Rows from block 6 of the encoder, named by matrix and row number. Rows with one number belong to one neuron. Each number is 128 + 24 x the weight over its row's rms, rounded and kept within 0 to 255. All counts start at 0. Numbers have three digits each. After the name is the row's rms in percent of the matrix's.
# fc1: MLP up (encoder.blocks.6.mlp.fc1.weight, 640x160), inputs 0-79
# fc2: MLP down (encoder.blocks.6.mlp.fc2.weight, 160x640, transposed), outputs 0-79
fc1.559 072:129166129110127166142096157149120115151131117145093167127119183134141109107140113103147096066104134161141135184169133129144124119110113109095123096131089112134143069142134083126144130165112125136135111112125134146184100093113120116131119155
fc2.559 073:143139108131110119094070109151124126115182113094145135072076104127131158110082139134162115096144128108111102114158119133076182140168127119132112146110133083147108142129124107068096155115106126090116074137153134088117102105154121095128158151
fc1.560 073:128113113089118175155142150183106133122143133140131104139138168121135142126149159108106102092133148124131114096127109088122126141114090142173155112102137122156144125143161140107087139107114110105128127101098130150163125142180111138155127149
fc2.560 080:153081128135137135151103162141098145125163114126157164135102128143124162136125124123131148121137129137131111117104081124121142094133095116184137121086154120105109145113135094123079150110107114121131114124095087131140111134104065150084114191
fc1.561 128:100123140151104118099142119142165114137119156105154195152154134089150124130126111155137103144152114132093172117090111133131089091093108135132106132128126108176126112143109132112115159091086155132138132156126110123085162129129120107070141162
fc2.561 124:134117160135093138153143126172131150146126172135092150107133138136121075131143115153116141079128101134127128094131178143126150159102091135138081143113126130135126107127126111155133089141154088135228109157134150140038155116153132110139103089
fc1.562 075:133094143142164128100117124100132123139120109139151114133121122107133139132124098183153146096133159134130099148130124109139144094167153140129073128125173146112113102121137116180175074205149138097154141139105140157143146076115112130129138124
fc2.562 081:114148140125148112089122142139115072150135100141148131162124071059112137162109098125109145120153140165114153140147145128098154155126134164107147143100082151124145123198157141090154157171127156138109153098123145095135112127105075106097113141
fc1.563 078:097110105154135136152128125129149139146133153124135124110116151140146122127098146127145170087093097139120153124148159109160153101118157110146113102082124144147160117104150148120090170116126090084127116088143145161128106145157137108157118177
fc2.563 085:135127093157132158134128200109149131113136086132110097111122098110135098154124127099164155146126100147130128117111133118121128125118124109099122183082137168095120136111138122154086169122143128154136126147110164163121123135121073128144109148
fc1.564 081:163084124117126123134152117159154086139137188092137162112083126106102136146116125143128166149155120085121136118122082113159140134147157113141122146148118091138172140117127153140103122115133087153120140145127116142119115121140126131182135115
fc2.564 090:109105054135128131126163127126114135110130136107134098158124115058160166150134125149115148135106177112105138142150119118134117082147103128092125112127132134133152152073129134169103139112125099136137136200133184109119167135124129124150176129
fc1.565 081:106089112154178115111091107102118112141129098101152105098110146170085144152133137078114105134094118129152116142135143154097106128117116111125126094107129128102117136138110153083148132125127137122115129118132161153130101144107166122110107188
fc2.565 078:132107096094092155113130162168147135122149110125116118091163127150137135113112122120174123108131098094142111093136167125157135144155099095157129114177137135194129099150143115134151171105161144130080109131126154122113119131151124123158098091
fc1.566 077:125139093084118126127127128132147080079156174124124143117112122130125137063114098105134093135152149081160147145115197129126138154153155131172143122110087114092108111149146111126124093066118117136127130160117121144129159151133158146101139140
fc2.566 089:117131158101132153137132159146193159145136158119104152153130138113089086099140102132106074101135141119096104104144124091136145165141152097140100102101155147140116133138114128082124101152130142085162186106139051152126139157151144130175134128
fc1.567 079:121135128159135110102130145067148153143092105140085091144138138122092125135155133151135160091130135166134143162133140131149096094131159118108127128118167163164158159102143145116167143197135179132149096117140129141133120079148132119115118093
fc2.567 088:097148128165134060095133137132138121134140125119138077106111139086132097097126139105173161115111104150162136114144176135120138129156128119079147178129119128125122117173145154093127131119162144126088101099126140122103126118129103132124151098
fc1.568 093:103094136108157129134139096165135139153135167116122132081104117133156119110131192127154138138112141126077163101125095106134142116119093105163122105131127141131149159096121148077104180132124063147121178123102139113117113110118141126131105118
fc2.568 102:105107108148138161137194136134078159060148083107137153108144112087121148161114147098179141160122128120095108134172116113134144124112116119145125108150128142141148129098130156197080117123120105138102146148154181114162114122116118121165102127
fc1.569 075:133118123118112169096174138143145142141124140134104110114116160107106124104173106139130089116139124093205091155117103109090131135136090113089132125095080111140116173094157153145121122113119124133133140093166150136175144134122120145172161141
fc2.569 086:121107138122137092105109086101118120103136152082209098175146113096123150109118144159130129121153106120143108141139137137124140112124155081110134163181172117166164108126129105144115170114112153105113089146110118150108154138140124107153184107
fc1.570 082:153127120083110135126105129109135093149109114131151096152106131128075103128120131200124141169116105115162192170118153124095113142132142173141139174124095126089122119131099113153136097112137128123104139151099104126114147157143155131154107139
fc2.570 085:172171139093139140116131167111156122127139158163138121106095131144151123129110108174096111107111126110125103140116165114116110170117133127095156155127136111101100106143117130148149121079122142171126125118115076165098146144137100117150123090
fc1.571 075:094123141168148126110149122098128142173123149122125084086109132122181130094111103173174164126135183139146126133108168086099118132170135143110125140154133105118094154136101113109088082113131122145146145106162125154084130092091161142163099115
fc2.571 077:084102101153148152081146135094157117133114151117132142109105132112164090141117119096130146092143127137097144104108094115148092126127106120148126131138095145132197140141151096145084145155101130145218121091150161123121126106134103125152097157
fc1.572 073:125113133119148086092094150088153145147129151143138093121136145162139134121130159078098155168131131119155151133116128141103142106132122134160148096143118100146099178102115128107129147110101111168112131148110134140099156175119128110104093183
fc2.572 081:110107074129158127134142134167126155108136087131092076124100171109170139131112111135099157177143146154162128103135115109172119103134102126124115147104138122184107096084116145186154100129143093116178138111114173155118129120102155148138112178
fc1.573 075:102168133167157120098105157125114121153115094104172102134125115112113115157162067131108123159119135158143109123108097127114104093154153091121141159110161154117129137118139117145172109150095121141115131132144094146115164129158101120156156167
fc2.573 084:154116132141119134106117139109154135082115175135123126077087080158085128138097185158122148150144114097144100109094122140130115160120108125129153141151140113115132144123111136119163154085180128148108153121093100140096113103151088131122137105
fc1.574 096:129114145114104124112100138090138155124128069117165090099156119131181133136141145100103134137159148148062126091150111122099107107142133168118157156119135110127126115135127154153143109114110134132117135131120119117123137150129127132103127141
fc2.574 097:131105137126106123142139134149142124160127139159132134157121159148115133104096117101106093087147096131149139133109146103134164096134138143123080125102176160162141142179119137154139109163126162141156176130125088149196110125120128135138104126
fc1.575 075:150142135141124130148136161136125149111103110146108143103140133118116115109160146122113099103117157116064119072164165103174116104096143103170145141124093153130099149104152164156154175103143101139110117133111109140155152152179097127098189137
fc2.575 084:148122166154137152169142155132127121114108093126132135122162132113092072110141149129158089142097143132114116109146126106150113106138125089104091155121136134072119125110134137138067119151133138124090139158121103154089162128153047148123130125
fc1.576 086:104154168167119128125095147138150152106175192178140136082133117095113136121147132135170123140128117116088146127145151079122134147146160182121104149114137147151114096137147134128111151121158081116139153126130121121150111105154135118144127134
fc2.576 094:146119161128127132150162184156121144158106108144181130112136096104101136146186151137117143170105137146108161101131141138088142177123157162167151129092131141121090101112110137129135106128101131110062135103115123138176102122108110147121114127
fc1.577 246:096123114140099151130128144138194166108110114089130101072087106132131150139159120119146104091085093178113156154115146125125134158129086130150139115098123105147145146113166092118151122128162151124105132108148103137105156116114149152124179114
fc2.577 209:104148115121091150158083103103187175098102137105140109106138107122120132132171133081149112156082169132150103179168185119139124145143138126158162116098127104137117159128088106108149077135169136131101114134139097139145115117115107133111147083
fc1.578 072:142155141127127116095138138093172164156105185135129117146111158151156097136111128139142149140150114114118137135113121093121138091100132152086107130114140120129079136099121100106143087139109125116114127106091115181149145126158134109155092140
fc2.578 082:120130113115141115115115145106145094136126088081164110134072130075132103130131133152127144131131095147117139167147132125080109165125121147113136174158115142144151146115107130089191167087134170112145085156073121126133129134144128107112162103
fc1.579 074:097146154093103084119116128110110171123155134137108131151131114113128158126146128146071176147114111090085102121121099130136120145114128110140123153137142135158106091139164139126159131103127163108104066134102127158148140122192100161115169118
fc2.579 089:131110129145124110157101125115121102168085079194116132115159160140137118103175107127117143136139069150127115127090146137123116125151121132137127166077136148115128148124135127164121131144154083153166149128120114128141114119117101125112114122
fc1.580 089:082118114113142135132103146078104143137137162160137134117077140162159122122117129123147136108133150155118142105116143103132124158120076153144145115142136119120141180128115140111095161114137157123148127108132102146089109157144078129108149189
fc2.580 109:114133154116156168148099175151093115141127139167086110136115144136115145114085138090135175174131114137136132113112104138096114072122108137155096138100129139107111127100146104144100129129123107163135108130131150168131093113115116152149091172
fc1.581 109:111107105156159138127124102144082098109096150128144105141136126169147125148108181139149120106109115128127137158145104102196078137114108087159109102132098108145150110138146104158119107138114146104133142132150156083136127122151164118091150136
fc2.581 112:188126128145094111119147138091095151118122149119159106138090105123123100160129120087114122139080181088112139117116111136094149152125110170112161094107120148126108132137101132148122151169112136128060098143160111132095096110137108138147096154
fc1.582 080:136119158101194066115151141151163099123109138121134166081153114116151125099112115143107121118102122112186120129135104164102107112147156154089172121125105150126114117144099116125114076149106154115094129170144136107166103132134119150146123119
fc2.582 083:126100103141130107130150100151123102106127139089104141148129116140185136105159116172121110091129157103160104123150088114131188149124143145174091122134153177177126134169138110156152087183119141110125148116135135139164171130093136162114133159
fc1.583 157:122125082133137146098137131122127151149127121146147163113118149123145136103140147130153137127110126137157103157104110137128132143112086154108114149146104146076124101155145112115111134155118139086109146132097121083147107137118117126162112145
fc2.583 132:135133072113115138109131117122127084086168120143152148111092106141118132140139121092162119079156159126148123148133164141076165118109135184091151079140158141102111116123155120100151123155133101146044133139113121097114087126140111150106105096
fc1.584 076:109114141138125126154142107117133167151117099147120135118085098131137151126113138118098109100092146142094162129136066118116100135103062179126113167141153081150164107096128102128131196132094119128111085116114144114175121161160126122120143088
fc2.584 076:168101141163158113124142122122126127101183128100149117133092111174143139126108108108161161137089150126156099075167140126125161082103066150143126141101127134103131119070116118090139158098132090131109093098148081137132130113099109154106146150
fc1.585 078:114148135116089107106101178145110104125169080139097119146136124112132150114134085162136131160152107096087114151139134147196127107150144120134135123145118118140080111106156131115137119116115139111138145180121175123097157119167119113095141126
fc2.585 086:139121144139155116136111122123141155117121165129125081087101168125097176125155108122088114119096128137144160145143127156074126130129133097116131120094167084133096178157131176078137128123120120113174133141147101109120084142159136074134135128
fc1.586 280:109100121160157141170131166129133147060145119118145145109111170178125156115106115123103136100101085162136132130119140137128101092119132114093116170105128116133140123118187147141132092096112102120062133150130140170105138113146126113126147146
fc2.586 245:129086121110135142197148097108097157090093125110128111184101120150161126090091136135106123137121076123168122112122103133139142110135122071093154154127135128126153120135131114121178117179146159112081165142137142142134097130116101135121082145
fc1.587 079:183110141111087139165125093154146130112139128128113145107128085122117114146136138139155144146138150166080176074124164116112107118116156099146164167124143151162112159141104151092097135063128096126127149128123118121124170117113148126116087133
fc2.587 086:115114099107165151159183137132112141094143075149119138110160123094132094135125139112114088148103123129086116104154150109124142112108150128138111123117065131110111091051120142151111069129078137128109152144150088124158146131114119106134122142
fc1.588 088:214161144125144132126109117168140133117109177137110082182146088146137110127115118141122104104150118096144115137126098127141157126142153129114087143116134081187130105116162117130116118090166099122149121110154146095143149135096127103131109147
fc2.588 099:115126114099165108138125109129114088121123153144123115164107113157135159153153111173102099129131132138080147126090124138138118107130181134102136153155095088086115126068122110084106111103157135082150127139103102120117104114104185112102104117
fc1.589 077:165150117131133145119120138149132143134099077157111124125153112127111136106152100128150151101126108134174083124121140137071148096106139139127129131134108104103115130095128127139147103119152132115140083128153176160110140109136101106124140141
fc2.589 088:159127111120103135158087123128143094150129146124102160115126096186151080107128136149097120103159084146177125132095137162115142134099137125152144189180137133162133099147110096147144115084144180099140094122111155168108114112166099120123143085
fc1.590 166:159165113127123137131130150124159110178144128099125122107098100110139152085149115129065067115101107129111156134144123135130148161131133095148104145168172134121183132145166132197122156108110124092100095124144119117127162113069121118141109147
fc2.590 134:176143173111094128109140113135127131099133115134155113129127118130083113166160130099107113132148140127143093144161139126150166105142112154097147125119172121093172151164100130153102100141144098128064123144111120156098152111144127123133089104
fc1.591 078:153115148112098092128114143152179152148138138126123125144117123113098132112090112138149103134118106156120096136125104156100187111099159090159113157130159062085135107091113105128137130185123125105135127133087133108132155151150082112133134132
fc2.591 082:153118115157113150144156134091109121092140104096116134144085098105133140133110110156087121168131177147181100108128146157114116144111103156133172164143133137128118072100088164066157130086161150101137138127096142106097140139142107118082143091
fc1.592 076:104112134142134154136110142157146138114150137104101100137139109112109134147105138124159153142119102096134102151119121148125090163134165123090113120151124169081111146184114115175134085138116126119139152135125133131142142123110097108071131145
fc2.592 089:113127166077132118142148146096116115109083154125105141112155108119132109088152097159120106093126113143103107128128126141107122117089131138145134126127146158162148110170160114081184122128092124146156130139122098125161075141135162139156137106
fc1.593 082:104101091152129149123141134090111130098132133147145144121136130148158153131165104114092153134157151096123152144083138118122125175151098121135150107109099158144153115115099107136105097096128123155154136090155119142109110131128097087103106152
fc2.593 090:076111121091122133144127161117138164119110111144120159120135133121113111120155124128133105147123106117101140106112084117126155079127116096140102087079134156123133107101130084136174135142119088145149142143092090184116096101139163120142091161
fc1.594 070:152105110129150133104101155089139142140126138108154124116129097117105114138178133176133126145133119107191129153159140112108156135115147073116134164099134124148131133097124171124148150184126132130120103087153109146135171156140155110144185145
fc2.594 076:149138102130135126099135127112146145133137146141157082090080107091107122149070159144103124133154106118127132100089159148135145164137137135100124173114124125147138137125134121120109156125165132145095093132162117138073112091123094141093120111
fc1.595 116:123129153123090145119092094122135136094128140098126130136122144129157137094145142118112127081087129159152171109106137090128103113136174116118117129099127152143144118107158107136128148111130113165140116149095090122136112106129093095123093056
fc2.595 108:145120201127088087099126115131144138116104105094100155148071095131108169077112129102153093148139101091124095117118139127124172124117147138116174135105146104136150131123123134110160122138155168096122152151137121142102122154112140153151100110
fc1.596 078:156102143157153115084101154110149164127111151109175109162084129140110107125138112158093131161146143109183110168124116135069097170151118118093136158130113116134155131113120136106093138123125117111110129104134105122138117124120110092118170121
fc2.596 084:123138153124088114155153121090118120119077139161167121197142140098130153097135140141102121158143146109148133093112182141102106107153145140104101174127132120142104093088139112109160136121148122153076112147118118149116128134106160137116093105
fc1.597 080:106107117125152120141131122125095130165180094120143148068129123115117162143156135118116082129140127170089142148136179128105140095134161102182109113108139168095138115103137153099111181140142121141130123112141181125159087131174161144114179137
fc2.597 085:156096161127103160195105149121123170126095115160140141168125115113136126110112103100119131110116124123121168121131124119140103104146136114114152145091193171116132123163111128124146187131107118125136125146129123135101109135146010150115094111
fc1.598 088:104083111123095113153139133058140126100150133126146157097104083126129134111110123141147112133092151105157148167102182139136105128133135136131180161116106086104086099157124151077132133082135135146099091104121111100119129127127104124112156120
fc2.598 096:120150102143123138163125150158161162140162074137115117085148199113112115057123090128145088117092113128153108113148161114128116132160132121143106141088145120153128102115144152139126149159093133143106130080167078146119140122136149128138125132
fc1.599 092:184124168095128132109127140167097135142135118106084121136117086118144143135148111114130109105157126120110084146127109152163123084122117133076135129135116143156142123133159113135104110137143170102125169182094120098135125107136120145155100080
fc2.599 097:124106167145106112145139088140118134115132120100127158126133128158172192128149163120122158121122165151134104139148074126137132130137142160122126079136132113117146146197126136127129123162135149122113147156103161094136151129122119146107164107
fc1.600 086:055139105158116131128123119130115155130102128121106126105155134108131134100125122064125112133137121083126091185161160128130090104126133057125118069107151165118117082125155163092142134152130135124126141096123179144114139122166113139093154137
fc2.600 098:119115150143096139160095131094155151100103070124097142121158126053066105112119138118141112111130104128150149144128114157139124133118129116160144111146163167126150147180155142118153185158136091121116118137113122126117114135180096132121122099
fc1.601 139:167087147163095104121117157118131120115110132100130144145161177084117134139132126127137117085121077095152118115139138138165114127129143157115115119123116116107130121140137114129114115099124161139104128102127127128136115101120158139152104165
fc2.601 134:134130131134101141114140151139141137125204103097143165140125164097147094132153105114112130105148116134146163121117135148165155157121128137125140141097142116115076154146161120159127163107134101129155131117125127160138088118136105142125117107
fc1.602 075:146160140126093105140138122098123139119103173108133116142118104108150134113146143117129124143141139099137188098086168130144145136162144091143119147114153151176092108154140121117127097130105111109133119157110111137151142145090120142103105115
fc2.602 082:118120129129143136129158119126122158092135047110174120124130151054061147127159092150126048169163151124076140145122133140101163110130162127123115116125114100098142133122140156149130115156092127116109133127155121109158107143113147104097168103
fc1.603 075:140152147061126105140125128130106138119174113112127087158133152089104110097163192081103075144161115121074126153131137132132124140116131141119115104125089174108137123116118139109116152119083134110108134125113106115154140132172127160113132090
fc2.603 081:136118150126160106133128094119131128132147106127181137168120132133140125144132155091157137138116111132108099132108095152138159156125147162143133111104161150081132157133137122147128116173136087115104120122097091096132126145117129156153098104
fc1.604 079:133083091130136162147150120070138151121153081131166123099113127108081140144108122111135116148121165093149149175139142100108132172148098161165113124146123153107148127123109134110116116093085119153111109086169114105110131135121150123121112114
fc2.604 085:121139110114149121151127147161174085158169133160148126106148141138155096126083128129163147132127103146141094070097156104170144118116132154107125189140108148138122138091129121196108117139136122178127140131167084124128140130071157148132131139
fc1.605 064:149134115152137166141148151106128144130155120079126122096144134145089132117114120162113122087099172109065111123143135120101108121135138125139130104108153117126110110150099166102131102107108100108107101146102136159150124142142110111086113183
fc2.605 070:156128114109113137173150165172119108137131109131107161081127108119125105077116090121108104097126108138092095144145146125135153114120096125152110137082150115129091099108138094123118138152114113111103126132122091179154100126148108121126120146
fc1.606 206:165124155163101123134110145138118089116108127145099126077139117101137148159116138140142154125195127117113154106122148108133111125116145187168112074123111104147095109103115133111098092115089157160122138111113115106138170129147180119146155104
fc2.606 196:173093160149109138159115120135141107122100103124114117134105139105121129134088132141118143127150152149145094128145139122157130109123112124110132122118143137146111119162167119130146082105151102129133134069123097127164114127152129141161093140
fc1.607 076:135160126158104128180129102128143151134135197119083161116120094135137122113129125100133162140124089156103132178127090117111092117095149085147138159157150096138096119138136146087120164145147099166113141105141147132136179134152122123148156125
fc2.607 080:116122095116130118151142126105068127073130060136134137111133117098093102128143131143121106128154122103121103161123135116114142072110165137123119143141085143090105121104130129195102101123130122096171140090139097093115132119150142149134129135
fc1.608 077:153149126149156118126084132188119131120108168116130178128126159156135104132138158072136136132132157109100155127159099117137155136125133100163096116128148113160170115141136150132092169142133099131106143119156136130140076156147154110134110134
fc2.608 082:105149133136115157118100149107083140076161088099127124144127106086069163166127146085159117126129145112103139174132118136101129114131145111152083120144146146102129161126124131102088136097099142118068098150108144121104129116126118126097160122
fc1.609 077:061122157185129097113165151103105143144098120112153117143126112178141106126118098155122169137118126153161090100095102155136096121110071115101161122123112171145104152126166142087148161112116129118125133117092138137116128127109138124116122153
fc2.609 077:102080110149123104112133141119086149092082139131115105080127151113109168100117118126132158151133092127178140146151120150125110106151111111138084128137123171175153119119160115166135125142142093154130077118158143156161087124129156123140112080
fc1.610 073:164111112128136165141102116135069129164146132136119119124115115119110144139094123109168123095129120107114191128123101133154120100135141133136111106129099130074138153176130099168102099134163103167133141146107148101085169102090129120127102123
fc2.610 079:116154131097158115146126157138089093163122167108113124130116115163151118156127111120128152125117129126062144125131085095132115149118149136129117106133109154100132154184147115151126112132121177118181136147103133142108108138142116146134117115
fc1.611 084:139112156073134192171124124099120099145143144144144147123164125128146105095146148113127128133153129151087144143132127099139164125105130107147142106085116157136139083121124103125092128128091117134125168108130144106140147114121124146132147113
fc2.611 092:139116115101136138168122134119104143095148076110165149115116158090103124160115161129153125165158148145103115125098085118126150128138170142145136131106111120127094095127132125172081079150097126123128151111134135110138129121102124156077117192
fc1.612 127:137163107127091102149156140098125156141144149130066150102128173126138132151133147169096117151095121101148140162101116140135157139120164106115120155153121086171152107095124112095099078121124105180108096107109101146122139117113132146141140125
fc2.612 109:160132154138140125142136143185145125112147088110087169132117116116111116166171154135118105147161103112200139154119155092090148091131111105137133116143128110118176103141139121121148084140095134134131152160100099138107130121125147125146164103
fc1.613 081:074124121130157077103143116173116166135114118098122121132112093138153155098123120104110149090155158148096130152109123149123155118113167125082199146189135152140134116138130078149107076140109130098129120093109117108121132104169145153131125098
fc2.613 096:095093112139135097121156092104150154102123142083111144119102129119148126143152144129169118127129138123161139134134097137140136126117135187153105081123111170148153148117180121146155065166114087138135144112154120108160135128126141168101174160
fc1.614 196:159096084155117124095122151114129073132131116131103130150107115095131134069142136126182126115139102066126128088120166109113103102110146124126123164137129120136104142090136115143128186185099140147133141122096143132133150143173151139134091130
fc2.614 177:104178091127105145147176067151128128124149126112142105151099166137143108132138138115122118109131109123136127101143094143113137150125144135110148128059118105183111138147134131176182183132135131125140146159143129165064104124143121136127109101
fc1.615 082:161110132078145180133119097165144101111122121148164124169116152129163118124128157133091097127093113095128173090125102098154098191122097153116104132091120117144119133153148065160118148152118059095132127104119119088154133123112140122125139115
fc2.615 086:177101177108173095134104120114116134143147140146151105159128128144098168120160143132149119151125134117058156115128106139112133121110151142159107098086124144099111129080098108085110123114120114144107165126150086117139155128080135152093107147
fc1.616 095:159149126106141162157140120162122126129110163124137153121118138135184154111099115101096106145125122159089107150133145148189095080112135126150157127145139139137125084164150118147110128119155144117134136122132144110152133120201122136098176103
fc2.616 098:113163137105125142130150081102133124144134088125110113096136119114086169139155143129134122139147165091102103133127143151182132127136111187124098124101146152137128155125117125133148098147129133110040155170120117147149115129108144099105146142
fc1.617 088:185132130144097108178130142135163156115061088126105109161106110132106135105113137145090135151093126140090114080191111176101123150104127107111150153131139147106170087078097168151128132106125108121120118161161096126158157156126145113093123139
fc2.617 088:163117124111113184115129112160134107122128159132144123147113086127088153155129113120124090092139110136159129097095199129126160105130087116123115160169096164127133112116123134125123090112168143131090118151137082169156130140132141143119115085
fc1.618 075:115124107103117172137128111164182096115103082121100134146162107117171129117106123100134115137105115121149108153154182132117145094089143104123138109130099139113153170117163139169127149104095103100143092115135163124153147179119139130119144119
fc2.618 069:131117104139123139164122125125124148139132173092108172165162137118128148114137121101096076131147151149132139113155145133149115122150108083156136138124185158175158086157127123048133117111130140109145166130139146145094149115159117132127193104
fc1.619 086:121080094103174115151106090163137094124171138116141102082110168126059152128090100103140112131094118117142122165133091146108133153127124149175099093111138106159133166120124139156133125161123120145118118131141119121131160131122128119112116159
fc2.619 085:131133104060130127137124112140120100170170140122128098195137110149130175116105103117096130157127140097099096157141141122158153110111120118134146099129141138148110089110115083172135148096156167131127136161116099138116148145139155163146126117
fc1.620 075:093140135104139108128102099165162100132159102147153128134138138160174116102163102109099133136143107171096133163141135088081130102144130104163178145113117103157125135115139171107116180076098124156103098112153132134165118116134147134141135161
fc2.620 079:145094138113119109134098113153135145107146097159172134083120160138102130091105146120151130139190088141111120143142143148152145095131134107146114146088135120161111069101134099143124142117124125081145136089145142156153159112146116128134139137
fc1.621 076:128075103112105132113106133081127094149152126140122124093101157111130155143117099112163183089105116129139098142123106118159095109143179105082112106152135125112144097164132134173087129162143126156135109156136131134104142149146085127100105124
fc2.621 081:104138086087109140146122113146139139119132127144098136120134133101131138119140120116137129096117129132116143102138119131111116104146075101105113119058159125148116180140106114079173138136151140137118119172112174097091111131141106123159143120
fc1.622 067:182124131153114159163151142151128140079119100144124148131116131114096180131143097147164136151118131123089113131134183134129077137155113154098100134152126124144138082107132122142110146149160121095122108132130118111125112169115118142101099103
fc2.622 078:168134154125146124108139112122172205122145168102133139090097121157086126115118121134113090077097173114103112090155178146115127135112118105114173095144130131150106155108105137081196144098133141143119121135137104112126151123093113117110151121
fc1.623 074:151141121122144142173127117108127160160161138153115118107117153128137135123119167166161169147166106175128140114140139090146127124154114164155159150112139088177115137140082121095082121103154137168122145136160101126115145117139117116171122141
fc2.623 083:131142089099147164118120152174118086149143137126177120120127152156190111136106147139091182152113118127123109119097146108103140115140177118107143175139129131110099094117108125180133130116094168105176117118116125112110132096106132158188092171
fc1.624 076:144146119164059114172170130144146143101123174079126142137116127093125112153104096167113108137089105092111097071119114161142107137101121113159128124136160107095172085127124147113116145135155125117121150163109104140136121173103120118097123127
fc2.624 080:133104131135134129132121141108115152107077137142148109151122098112126162118146103128106095130131145119154127133114171165103139087110115142067114132128171170105104184114113164121144136122176108098176144151146099155126098145098120108140121090
fc1.625 077:148146133100153148133122155133170131149104104131106118149118146097122133124123163067135100136117131166096128127127110104111126113116136135155128116119143120155152108122117118121104157109088101129120136133102182117157121100114133138126152099
fc2.625 078:160132167165132128133110062110114153085157122095164124145135134156104138139165157125138150143136174143130064097113144159097115118126143087175151165164147099175100140133107136127111094074098183111141143137130142092113151126131107151107137135
fc1.626 070:129106157103137171150163162107113123100159130113112131130107096104101160145133143111117123114144130084078106128141130076174125170124096099098139109119132174128148128136117148131130186079107144137126108137097119110138092098142115165082172100
fc2.626 079:161071114138115109165112115150135175110143125107102144089132176133126118117093130126145147123097125151107106114142110151178112099135109135156144133100140134149115148116140144112113144177153070138127127167133101126169163117130125129126129121
fc1.627 078:149117148136167171153137098158129151138116195112121158124101122115118152135126140104139159117151088142092118120127109112143139101117149145149066132163114143145123133119119115134126128163122125130110133113154135101118134114104124129133151085
fc2.627 083:112121079110135096117143092135070101113155108103122103145123080118110097182120152140088167165158158139106109136116137124136158121099140160108160141155085136131126144137131117182084117121123134103128143116132152095101135129088116139106159128
fc1.628 085:063118141125119139122153148152105168123108155119133090152148094120129107108094171131157158089135123165143117095151131093093140139136156151142154141119172130125135135121149162098105148110111109158124111095118138118122102118109147134141137118
fc2.628 091:118107118123149087155151192156120125134131126142141160173119147109126111135115128124144178165118117152143126149144136148145099103128155150146126188088127119090112093116158127133091112192086143101164098104124096183115119143097104175106091141
fc1.629 084:163130091110098150143116167072121102084100141119135141144086122137159108129153109122128125161103159140166165155105151106116118158106111111164122136089137143109126150126134149103122139131157112139158143159136076155111110127120131132103151167
fc2.629 090:148138107120150178139120182111119146140164125178127139115115146091110185121117133128150132166117133120122148135152138131083132119163102103102133127068114098097089147105121130088103143139122098153095130162135056122099072135147127128117106198
fc1.630 069:158126136107148123129149130130118120145154133106150095143142081079116134153132114146130136184130147102127117157112114171137115129181101118139121138117127162131104104107149150069157126111167118129122179190089141129097129144096162112125142115
fc2.630 070:136121184116098124128136120133132119125117087165151167103165173134198151133137128131133093133132120134089166145136134098164151151137142117074097126131117093118112146129100165173127140152154107136122148138168168130161120137093135076139140084
fc1.631 077:151112109145095117112135143080146109078111138107140129085105120121173088117148148106137135125090133142158104100108185149138131149119127111156150105138079165120112154135117132112090148114139138115132120129144123149114094151139123095107171125
fc2.631 092:141135142148122169115109179109102151122135084158119121146139124095101156107116151076131126152141115104169139098118133141117108110148094118153126084097116137106127150130120145127104124155117089141066121123147144175131102138134087118139100154
fc1.632 072:180108156151120119100151145113121105108116133102121156130121128157145134076158107173121148155105174129119120121113190136135127142126106102146156162122132090156139115121148118134131123127113077116108121108105132136174134147124154138155140109
fc2.632 078:135136121147121174146165150098173185107111122116163144104119163107098119106137101139125050133106157098119160115125156124118096109148115100110103110103131131103124119117106122071123139080116140128088156141143109153126169107133111109052165106
fc1.633 076:159104114101122131102157112082121134135124100091098127111130104102127160143142082128108152176125154103101090119101123137127139134129107114150104123130139133143115108121139121116162141097132104119155132129141136109080114138131145145104144104
fc2.633 090:135091128131124137147116082115158140144130112167103121116196183125118163111170134136137102110104136121098147079127118119127113097166119092127100133125157093158110123112159141126083106139118103148115186171154164121150147131122168114098129151
fc1.634 072:106124117171090111105144124142141119142114098101135170110155096120166106130121142138139085146124115146165119130157136154106125120126134134103130120115127180124138147170136150101108101112140180153132169165160158102136111082100140151098132089
fc2.634 084:120139197144116110127105064141172157147101124126099135116137130132107144085111114116150105115151082158140150138127137124149124146101124131157126124162122121171155170181134158137157109159121115123138142142150150141156105126142159109132138087
fc1.635 069:125130098113132134130086183171124098155132106154113138109084162149145105113138129104130132093108140121141167157171123133109158130114143138104127143129139131098160114069097099175112069171110160100149147133131136152157094121140085143130105126
fc2.635 079:141120139133143163098096125110177172122157174132089149132090069146120160164126140132125147108121150123140121125142096139090126163120095114137171095151162154117133178153071143074130162066140146152109111153093127097090118129162087153122106161
fc1.636 089:159142098134124178145132133152126158118173106101138175138129123154132107111131135108107111134090125121153155133173185127113141108110108153175145090115157136112135146119131128076146120126109158146139137132126136110132165136098144143165096118
fc2.636 106:114149128138098140193130126150157111158128115148128169117111138155140129136087121124145137129107123106116146134110117132176114121111134169090106143100116093112101147140125106172085100153110145119131100159162112124108134130107135148116123141
fc1.637 130:102131085119115082146144093124111099139123130130105150084112087126113132143117140127145171118079110197095122133108152101133108155120141150125132149136151128155179101137138112119116114155167127121131129124127165135185162130135121138103157160
fc2.637 121:180115158086139146139128135101109124105123057142179115147131126122126151130138123118171115106131150093148152129133126127077116111157162145133155126095133174098090137133100104123133109153119170145107070147203077134144116117133063142106082120
fc1.638 059:191123107149125145129128122114161091120117123143110090130114155128126097128140121123155101103108130138149100137156120127124126155086109149120103134110135127149150130151114118179098109099158114125132086134118173127176159166155132151118139128
fc2.638 068:165155121112177149116090112148154134160138147125149117150111147142118177131136113107125118124116150115103107107116131159110066124170128074132145159122132076137128146067121112101114127097107130105150113162127132161118143143119166101140130131
fc1.639 088:139177138122153126140101122147144095119127156132095144129144112149102128142146121124153138123114143125083131120143155130135141176138138101144100125076145145127106080136154139127165141126138107144108112124130140167142127142135129105109103179
fc2.639 101:130146122092126184134109167134178125161151124111112131124121111111081124139128149146134073110133100132101130125114145144137137146138155102117120143128113128103104128112115113075111139115174172138083103151124106146095131106146099142107112071